Weights of a small masked spectrogram model.
Model: 3.59M parameters, encoder arch vit, encoder norm rmsnorm, encoder activation gelu, encoder patch size [64, 2], encoder layers 12, encoder width 160, decoder width 128, decoder layers 4.
Training: adamw at rate 0.00082, batches of 128.
Data: trained on synthesised imitations of 52 everyday sounds, one a clip, 39062 training examples, 37.7 epochs.
Rows from block 1 of the decoder of a small masked spectrogram model, named by matrix and row number. Rows with one number belong to one neuron. Each number is 500 + 25 x the weight over its row's rms, rounded and kept within 0 to 999. All counts start at 0. Numbers have three digits each. After the name is the row's rms in percent of the matrix's.
After each neuron's rows are labels from the 100 clips, of 14976, where the neuron reaches its highest value: "responds to" is what is common among them. Only what is clearly more common there than usual is listed. The data: synthesised imitations of 52 everyday sounds, one a clip.
# fc1: MLP up (decoder.1.mlp.fc1.weight, 384x128), inputs 0-63
# fc2: MLP down (decoder.1.mlp.fc2.weight, 128x384, transposed), outputs 0-63

fc1.381 125:480440489439449460482470499448484475474474477508474492497479544500483481466495536475502475492540495494510476482525486546471527484468500505487489511514509528505509464470494474476501491497527524
fc2.381 111:567468457492506455470475506496495490489502511494475512468519488496479477532453507507517486530540516508489478539475468505481508493497490496518472493510493496484490520489522509487518519477551541
responds to: clock ticking

fc1.85 098:499517482492465479492511512477502513536478484514521478464487483498529462520488482460497468496506486456517498440497551501500501503530542491480494514458485517458483516513535454458523521474516491
fc2.85 089:519471487502493477505536533489512479529529514554474518470513495489506473498490497507482517516509512527502509495548507541454557484515495570505552544491458559507489533468526487516479498538484477
responds to: mains hum

fc1.187 100:473493501537510537504460518502494546493515454441562473452501493514506540488490482508461483497508483498515519490470542501513494493456512493581475484471503479489479530498484470495499523449478493
fc2.187 104:494502476482514491460534457475518502498539541504490502543454505486477517458476503501507499481531500483513527478510520477486549404505537534493493503488502511477518514504542542482505472513508483
responds to: coin spinning

fc1.371 106:542540562471477487484455526502470507498521485539492471537466520528465491483487517528523513486458484498535514491504495515564523493513462494479496478504499517508481493518534515490504471529514529
fc2.371 094:442428427513517493486482477483524479496474497469535534488496499497471498463486491486479497486487487522475467467521478488491522514458498493538483512493487504490504482503536436515529519483495489
responds to: animals

fc1.289 109:500513515484500459490526480531547505517552534532504550488532545479534500528512506477502473470463504506534478550502535505494522493483554517549522509491515546478515524548473484472520516477535506
fc2.289 099:478480504540496527494492509515490488492465439454467455511453485488490486502477503512518484487504492511490541499458482505531476478506492512502471448498488470495535531468518482473497503509481476
responds to: laser zap

fc1.261 101:484538468531436475483485482499510493449465470492501503495497545521457485489509531485503493452474525470483473478496501504535510516518461506517437433514473498525496490460472554480520479512510520
fc2.261 107:527437499425533502495542512455498511502488500491486483504498460523514444514455474516513486534500510488507535493457533544508476511496509475517520532533498505524509516509501532510523503499480493
responds to: crying baby

fc1.105 114:447490475463433480484497468463478474454462471503503499488449484456480496470509509489509494445537462492516458472528485529503527479492513515496494465488484500495488531515523503508534480517539515
fc2.105 107:545456511511519492494487499519496476479504530492486479493496517482518515516548495491498472475534497472487501519490517519483480523497491501529534457494505477491467511480534503488531483530506526
responds to: animals; howling

fc1.129 093:507479534538552494498499514515515494467490507522530518469468525508470475486506463494522493502519519437501498461541490552518515513509532507466518504492536489525499579504502556524504489518527493
fc2.129 102:479484482474462515480537514462457487519478479457533490493513473489501519481537505497494495538495492468451500505484547519501518490506534472507503493495458556502489502466528507509522496476494512
responds to: laser zap

fc1.318 108:496508523499555533492509506492554538478465422465516490508506501510519495529542498502513498472530523485490535467512500489452509520466539522560472537520525489533465511509478482454524485455523513
fc2.318 100:488498491526449460495522474475475470504553554537518505482493503497482489490458505504534519518504514491447488494485472533494489484514494506455467491501502536488510474518506479532498508482519466
responds to: applause; stream

fc1.65 102:480502471482495454506472472502486449435477483508470482469492487506480543489517550487514484530508454519523533510502501536509554485498481500495524458517509524505487504520496475459473470439478519
fc2.65 107:481491500451455513473526529480514497511561507499517454476437494459482480478473474456513500481505499499462502510469461500468487524504509520513526510512526494472565468510488511495501526498512506
responds to: coin spinning

fc1.369 114:513491476514490528468487488520502487505492509480513498454513492486528500579490433508445531521485534480499486486523501482499486513516477494509483538528505486496477544481521459503520479530509496
fc2.369 127:513499489513480468496517487512521480528505494522524502530480508508530496520473533540562500493511536501501508514471500525494548544465475506509505474511497516475555490469519517517473483466509487
responds to: applause; people

fc1.307 080:488468505541543497483467512483514539487466484481532507512492460476506511517480481499496465522478496511491534528512465504501507527474502484485490530460540496566561501520496456483508496460491494
fc2.307 094:515510508496469468536507527495516519544547512527460511463456510469521474485536525459471547481484551518504495525538527515537457499463465456504491482509467502485500494531489520506497525468506488
responds to: coin spinning

fc1.55 088:493508525519499470516514464527514533487491483482463484470505540492481525492498562519502501439465505501497494518512429479515521519487526535529459514458533498533510514528513498491490526486550495
fc2.55 094:487523458481496571472476516503522535519540506547530503533478458481496524564469473487463479500516532489529500506528499526472495529479528496499510560494521546468492526503496513493463490483480489
responds to: crying baby

fc1.76 086:532511474466534477524487464497458480521465452461508475525485502535512554494525520472478507528529473518517537495509467506496567486529490519503476507497510488463505565494532450510493537493469496
fc2.76 096:503510534509440555477508517458518498518523516491481543519503482455464490469513539463514512490527505477510482497509501521504543495501518530504509496480497534517504467509511504453459486505491507
responds to: coin spinning

fc1.299 109:450508492516465506499489515508510495509468464497543498506503530487539496509455477501463536504527506537485508485485508499442517552471498513530475477497512522503470498532516446483477495482527465
fc2.299 102:434502482532547465515498482484555479537518517490448467475472490503524539510508519512485525508491506462512529517493502495489528512474469534473524496507533482464500542478527507466501450513524471
responds to: coin spinning

fc1.347 096:488512459482503463484488520465513519528499525509519502532510473529513462536509488499543483547490498443512503468507514528521504466458544535485494530487530514490446567509534488496515507496559552
fc2.347 095:499487529511478539504519513565491497472471464448480473469518510448468546508509499504498512528513460505489476485459531494519520525457499463529485480485485503538499505521495517476505511463483510
responds to: laser zap

fc1.39 089:500481471475481490515555491504517519518460513524500529544520534476500481460525499472522486480501504491496508507494492490501524476471516516514485495501516513498545514442526512517444515473515500
fc2.39 093:490500526527523485417491483491465474533515522492487495482511475472492519501503488481526514480525465451487485507452486505450481495481497516517489503495483530505497485517489531493496508490504540
responds to: stream; phone ringing

fc1.101 095:480451466488496489471481535466480492475497530486476506482486472489481488482512505520503517563500509508538482486508498492510500455502521439495452490467521515493542489473560500520509496511457448
fc2.101 100:512563523475462485577525473490543534505475478479527515518526501506492499481510498487495489509500496477499519465533478506500502477485488484498506518494498558516460485472464481489487511509506523
responds to: coin spinning

fc1.126 099:510539557469458519507477480520489540468533477525533521524516541455473505461541548502505484516495479474472505536496489481461505486507472480482499555497443489504495479467522484563499501530512525
fc2.126 101:521459465508520470513527469479504504500500496459469459467461458508540503542500517504532539473493534496516521462502530474510494483511517499544504514502461489473542499502504491523482531466492500
responds to: crying baby

fc1.80 095:504455459547471482492506490483529510450507522519515475458458525529532502512496494509527500515508435471506516505507522485499487480473468516477497466570524545543486492504432491518489519520543495
fc2.80 091:524543538462517490503506496528469499494473486465520501533543540510491471513498454448453495465466472498448474495492494498495531488482515489519522494486506511499495513510484490511489513540497483
responds to: animals; howling

fc1.97 117:483488502518478507530507486504523468506473469477503535529511522496490468465528437488474445494522463489470491505476532506501488518475537521519489492543489519469485504524475501500486512498516495
fc2.97 119:505508501453513493441511475505481501469502545520525466491508478517497520542498548472493513508526496486534496534536507493474508497523454502493556538481507536512497490507510532504512484518474504
responds to: clock ticking

fc1.219 094:534458463476532512480515499482505522500485465494503514492518500531472479512466473502450490458474506519533516502496502447466503508501485511554449496535524504490462453506459452480499487500500494
fc2.219 094:518524556482491497505477457473546460502508506540517492446474490485501531482503477505537509496467506545568489524477491450545507468508506535451508504511494506502540506513501507525485465459471527
responds to: stream

fc1.376 096:491509515459518484514519552491547528455473488480517508487514498491525514530483476490522522538515491505481463510488526499424490476486541484541483568514498504513532521475493447459542503454488526
fc2.376 093:515474463498486516494467483497418468547545494505487464490529503489493499494493529514507518496475487517500489540498511475511466497512487504495460493499509526540527475513493533506502531513514491
responds to: applause; people

fc1.81 096:529494527498474532500506520479537488512518515503453450505477473474495508487521522494525491545544532517471484521529536489503476546467526503508454450457474494463523546524523492494487519512490500
fc2.81 099:488469505517554517530512551490496501495514479473490532502494547501483517505540547510489536474517549541479484496535536501484506463483513518487524497503524474517509506483493517550489515498515509
responds to: mains hum; group: signals

fc1.252 117:444458511486478458516505532490519516502484511545523507482506470508499492493526529525495513520544456505500530515544498537533529513537489472458438458517480554486496506502522474530502459538486485
fc2.252 115:589539488494525555472521497496495479524518527487513508491520521499544492538501538478513545507543495463492503495498488486550534495483494523502509509506502531484509511512536490517503500484523504
responds to: animals; howling

fc1.356 101:471503507480451490480518520509522483477537457506517512494492518496472503469502536496509464460516481488484526537506494459531488479480452522484496514473474511524519451510519554524494496538504506
fc2.356 105:548501488504527475525463517509503517500534506486516460483485500520516525505507480531505497525509530551515535480513471474529471469480523503529491526471495503485517503483451494515480478451545533
responds to: crying baby

fc1.104 094:481506435531480504514475550500492492481513505499460503464484520496474504525505498493520530537520525507553475491532484535505515471464500479492461525527447515468496496495475529537518487527517518
fc2.104 096:480536569479525537483550458497505529493494530515539498515540489513463478458492479454494461476527463512495505488488472519455502524525475485463469534531484494516530471522476475496497469504512467
responds to: crying baby

fc1.18 101:493441473548557489473489462512520481501534529501470493531507535553493515489511508535494531487481520507513481461499467510548545496500546512496519462556469516493523530533473469514514534483522499
fc2.18 101:495571539464429499476514507507474532475502468463506507490523526455490498468502472497540515504514487517516518457463492532486496478494528539455507472517517481502469493500438516478467499496442506
responds to: crying baby

fc1.382 091:536495550505458478487474467470479476490440521496500520491461510493523512495488521506497508515535526536515482530529511474497539484542513511505533516511478496460544513491481517521514450514475516
fc2.382 098:448500452495525492509545498491519549529511526495500476454480499491514501490470476475499471490499476508518538502455453519504505460494461487519509514472446482489512502508455488538494499496497487
responds to: animals

fc1.71 092:484516489452518536513496510502537553523495497466459469486495532462517482550482448463457517498508511552523477504539521461492519537476536485557487521483495455522497494469487508514528501494459499
fc2.71 093:500496509497508498489505494512457498483519559551555475475509472506510489496442504507488506457527496465499487508504514448517488484460507527460506511458491521481533482476539520557541488528488488
responds to: stream

fc1.196 098:503501489452538490475448501513510460496473517526519482452476496513484518523474479463493527489530529499435504539509469484504526493519505473462521459481504519538496516517511498489550481473452456
fc2.196 103:479522484501401495470547539519493500529494468499496500511492504521483494497462529440521453524535505455463488482502519474500520493449466505507508519509473550454519495504486516515508525495498514
responds to: coin spinning

fc1.49 121:469482526491494475487456525482518511484517501515471495502511507473498473482519457491484453485495506501497475477539509464468471518490500505539498482539516506498529484528470532509538500489489531
fc2.49 105:528496455499511496428519488491534546526527528494535519505521538517507493496468510513479506474511513535526465487500496493472479482505505502494542515506486505437474479467512533463475487461530483
responds to: crying baby

fc1.168 097:491551511526524488505512526506465520502502509540494529515469510482499446469476533467518529485491521494526444491535504525538509512524512518537505492472447515517501521494509535481474494470585522
fc2.168 092:493451490489517527468510515486522464479502523506541472530499489514498461479485496525507521487505546491489522462461485521482524513532503439504482496554443488508479491504467465479514456506518462
responds to: laser zap

fc1.77 120:455506474461473516521508507503508512521495526526523511499509489503512450501467474486451480498515524484496444477480511546466493494467536504513477512495519523517516498489459471474471486443530529
fc2.77 119:464523527534498489465478477473480478441488464455469449483510490496549548519527537506539505502512498535518496487507488490534497468495481534504488498483527490505531523541490498551511487530500501
responds to: applause; stream

fc1.17 101:489488458494478528461541482477468490476530463458502502534450506491476499539476493509488457475477453457484526497512515511470480531503496531469529446510522537500496493488514501515461484476533514
fc2.17 097:495528558536533523530491484476527508490527492514525483507510525516547508486471471468499546524501530491464530541490477520502466466495495461542501532506546505483484497529521524519514496475516471
responds to: clock ticking

fc1.117 085:474569494564505500543522527553456501506518460500506480520527546463520516488484487492482492516489483476493482525474510534533524476526502481463471537461501506496526508515524517506485481485501500
fc2.117 088:524435515450514518462516439455522505523498521487520518515506477472492520490504489491480546476491487490526492493471473512488465485499488479486508471500483525493491473496517490489521522506477486
responds to: animals; muffled (low-pass)